{"train_examples": 39062, "depths": [2, 2, 5, 2], "eps": 1e-08, "max_precond_dim": 1024, "one_sided": false, "max_grad_norm": 5.0, "max_steps": 4900, "epochs": 8.0, "adamw_weight_decay_other_params": 0.05}
Rows from block 5 of a small sound classifier, named by matrix and row number. Each number is 128 + 32 x the weight over its row's rms, rounded and kept within 0 to 255. All counts start at 0. Numbers have three digits each.
After each channel's rows are labels from the 100 clips, of 14976, where the channel reaches its highest value: "peak in band" is the frequency band that holds the peak. Only what is clearly more common there than usual is listed. The data: simulated sounds of rotating machines with and without faults.
# r30: branch 2 reduce pointwise conv (model.blocks.5.r3.0.weight, 128x512x1x1), inputs 341-371

r30.117:069124103100136153133181114122028072072104074068058161194164173118108170116089202134138170196
peak in band: 250 to 500 Hz

r30.40:101123132121065062126174117105122081105162133138138159102120088122129118102117098114067131124
peak in band: 0 to 250 Hz

r30.43:151096164106120213093125125098101162116109100094138130148139101085163129127074114148136108107
peak in band: 2000 to 4000 Hz

r30.51:116085143122121125141183098247123159186041145183137113100139125124171180251058153107146150189
peak in band: 500 to 1000 Hz

r30.49:140071136137118179106101096098001129079128166149089163098114139090067104132168081106142148100
peak in band: 500 to 1000 Hz; 1000 to 2000 Hz

r30.87:117142155090190171111115203083155149150110132076110170141126108160131161133180088192060117157
peak in band: 2000 to 4000 Hz

r30.121:115161112042111175130134140142094086123104135134092151069130193075107159011100223105179138065
peak in band: 1000 to 2000 Hz

r30.71:099107118147198128002053156143025121133080132118125173123181134111145193177218146117120115209
peak in band: 500 to 1000 Hz; 1000 to 2000 Hz

r30.103:097102134224151100000089129174122115115105122099136140086138139092163166253052157064089113182
peak in band: 250 to 500 Hz

r30.35:102110091104128115084117091084080089100134160093130129144115090091131164126138120166094085147
peak in band: 0 to 250 Hz

r30.32:113119100152124107096099141070200145083160151115116131164120110126067132112114123088117090167
peak in band: 250 to 500 Hz

r30.25:150120109136125103081100050195120150078171137078111088159132084112147100163153116100065125129
peak in band: 500 to 1000 Hz

r30.29:088088172158122162086153084183110119112148210124192140096118107125112112083176036085065109094
peak in band: 2000 to 4000 Hz

r30.114:086144098169131105097118088070173135087125116087106153133129082160157089128180116153080134126
peak in band: 500 to 1000 Hz

r30.69:099124086103122131085093131102066102113155159121148130102088169034069131072136108103180135074
peak in band: 2000 to 4000 Hz

r30.80:193129157161195067104126144105087130139123179110142058148141102100168144143156169107077163147
peak in band: 2000 to 4000 Hz

r30.27:113131164125089097113054115069078083133149104138185139130119121061154049087075118124115166160
peak in band: 500 to 1000 Hz

r30.21:068132140121127152139189079096091089145161145084041109145141121162099139132045178110192165092
peak in band: 2000 to 4000 Hz

r30.113:126136135148123119082111162093150186106130121090143177123110117128151113132204108141081137122
peak in band: 500 to 1000 Hz; 1000 to 2000 Hz

r30.77:156167136099117118117073142100166123123161099080082126092137088122114140115140159091092113173
peak in band: 500 to 1000 Hz

r30.108:146192151088092189145175100083113109079141124148128091162170118118153157097086112133162095163
peak in band: 2000 to 4000 Hz

r30.72:149143136140120127120141154181192104076162119107109174159107179136169092145100118133144139101
peak in band: 500 to 1000 Hz

r30.100:144120153081085171095201084118085148159155154158135116144134115108148212085107171129218046164
peak in band: 2000 to 4000 Hz; 0 to 250 Hz

r30.26:068151131207151089130130095088050113096168056113107118119104120104067156138101119060180077121
peak in band: 250 to 500 Hz; 500 to 1000 Hz

r30.105:109126144200125123142167182124107110091111082110082069185069215135118074138082146133082112127
peak in band: 2000 to 4000 Hz

r30.13:074105123095129103124134135089146096089128121148098123143127092112117078141122148120088071097
peak in band: 500 to 1000 Hz

r30.127:104132156101102074124118178091138134118164086155147119189130188070122148045084135132149142079
peak in band: 500 to 1000 Hz

r30.6:093133126082166098111103159130135109120129090143134137122106118105100091131150134084070136090
peak in band: 250 to 500 Hz

r30.60:095143117084096128139102156134109110099136145134091110136160150046117133133121077090060122134
peak in band: 500 to 1000 Hz

r30.73:129151151115118143076136064151091155121112143185072194111086081112143146137146102172119142052
peak in band: 500 to 1000 Hz; 1000 to 2000 Hz

r30.64:128132122187117130137113115107132060127086079082113078133036144149108105150132145109089104138
peak in band: 0 to 250 Hz

r30.86:110112102133138133171219143141073068113096153130088134128117207096163182095116127078195171133
peak in band: 1000 to 2000 Hz

r30.84:097122124230136117099170157121140148119049114108165135171127167176128183110093100081174119129
peak in band: 1000 to 2000 Hz

r30.120:145172082090192149104181155093131150160177163091117198221124097089159133125163086136092113148
peak in band: 2000 to 4000 Hz

r30.61:097136105082120072115150157132121163184112123156089151146129135120158136099139156139053170124
peak in band: 2000 to 4000 Hz

r30.46:136105190159136172144138120105068124133150192087152119158163124094142050157111156124137158148
peak in band: 2000 to 4000 Hz

r30.36:134109090123102084114052081044065068102213126117115126142146161117107129068123106081170140112
peak in band: 0 to 250 Hz

r30.89:174126110106183155074155134157106042139096202103079041126156124113175125148185127158110148164
peak in band: 2000 to 4000 Hz

r30.31:117145165135144061107101171147115137170115176112113105210111113128179138154152132106170106137
peak in band: 2000 to 4000 Hz

r30.94:117095130104150203075107121182037085160124096180083164145110108087104165177087104109126113165
peak in band: 500 to 1000 Hz; 1000 to 2000 Hz

r30.99:115137123090123091142060180135155047145195102144098136225084151139150121077105100119113146120
peak in band: 500 to 1000 Hz

r30.41:109152104202116169141107108134147159133154106095146145132151102146144102246132187163133128142
peak in band: 1000 to 2000 Hz

r30.11:088128120166135131112183177139215144145170151134123171086114143159123165137139138135097112115
peak in band: 500 to 1000 Hz

r30.104:118092171176114136174138118100075113150107161114199094126128083127130078132106153110110130137
peak in band: 2000 to 4000 Hz

r30.62:117177075139129110102088132060131171177091112167126145116093173135092116055103101149146158127
peak in band: 2000 to 4000 Hz

r30.9:136165152066136111074131139126158152121140138116107105128132131099117104128142083130134100141
peak in band: 500 to 1000 Hz

r30.15:078126140210129132071121113116012083142093146130104219154124108132127173196098094144089123130
peak in band: 500 to 1000 Hz

r30.95:052117099165090057115132108133134110074104090113131168102143140096126176167088119139145142192
peak in band: 250 to 500 Hz

r30.4:116135186144064210114193152132160113068175101132153102159114048132157106133069095174100124137
peak in band: 2000 to 4000 Hz

r30.110:064109129195134081119103093112076092118139067099106126155137152076117118167108196061105140150
peak in band: 250 to 500 Hz; 500 to 1000 Hz

r30.98:139131114123119145107138168127086086155120107167064083170105137125137154155066079111138109110
peak in band: 500 to 1000 Hz; 1000 to 2000 Hz

r30.39:121184107120072124115118163167161102149148111139143092178145157089150135090098038158103145094
peak in band: 500 to 1000 Hz

r30.107:148102120175118100081082151193153096108092088086115139175125075088187137225119087089122125215
peak in band: 500 to 1000 Hz; 250 to 500 Hz

r30.93:167126117052072085071117125101198112145053089130097141122093148122098190109087158111158200048
peak in band: 500 to 1000 Hz

r30.5:162132116046132098150226091126020103126126119116156093140103174168092216113102224202211137177
peak in band: 2000 to 4000 Hz

r30.44:124139106156133117077142144125083088126093133101134144147077110031156209209067051077134088147
peak in band: 250 to 500 Hz

r30.50:099097102116200071055112134063090124058173156137120101108133106107132191096190125111111116169
peak in band: 500 to 1000 Hz

r30.12:097156107142094136117204098135105171142097080157114077115083109098131156080140246070199076161
peak in band: 2000 to 4000 Hz

r30.92:095130103168184121093145083112029111132128070086155058102097110132061139116074112085152064141
peak in band: 500 to 1000 Hz; 1000 to 2000 Hz

r30.17:136174156106152135111044132090117135086186102113102071117112125074139085138091096120076126115
peak in band: 500 to 1000 Hz

r30.66:136143162120111173185130159094148159092049167090130114143130123130164163131138196231129127198
peak in band: 500 to 1000 Hz; 1000 to 2000 Hz

r30.2:085140161092178135073081140058046154091138135164138183134137101097076163122158113098064161189
peak in band: 500 to 1000 Hz; 1000 to 2000 Hz

r30.125:117119131110162134117155076081106173116110129091089113075110081126162157084161147138178053149
peak in band: 0 to 250 Hz

r30.23:079145115159190132166174111145116075130079131138126132109115158085165187111067186160161124162
peak in band: 1000 to 2000 Hz

r30.88:118151141131156122153124179081080139090136093078141057107116138087120083141065139115089080114
peak in band: 2000 to 4000 Hz

r30.33:156125104124145126135163082119120149112131061134093183149127161102190111157058122169121104156
peak in band: 250 to 500 Hz

r30.24:140120114123095138111125112116112142088137128120142118162103085167074156166154101142208145142
peak in band: 500 to 1000 Hz

r30.124:130138119109178087092144124174081147105091097114134112171127164141144154219125102160099133170
peak in band: 500 to 1000 Hz

r30.123:082095128105104094141151072145116165165117111082121152064125140151073115139120128140076144122
peak in band: 2000 to 4000 Hz

r30.91:131117108165138133147216083122145101125175146104105166151109132108158174078088105176070102109
peak in band: 500 to 1000 Hz

r30.101:132147113091151156119137167090141191124149123083142174113130108139124152112156135154100148158
peak in band: 2000 to 4000 Hz

r30.52:131141156134119121156199119100082092147128147124121164050140096092048133135167109105133171105
peak in band: 0 to 250 Hz

r30.55:129092182146086113134106071075072134099037139132117083050177038189156123113152194172127108157
peak in band: 2000 to 4000 Hz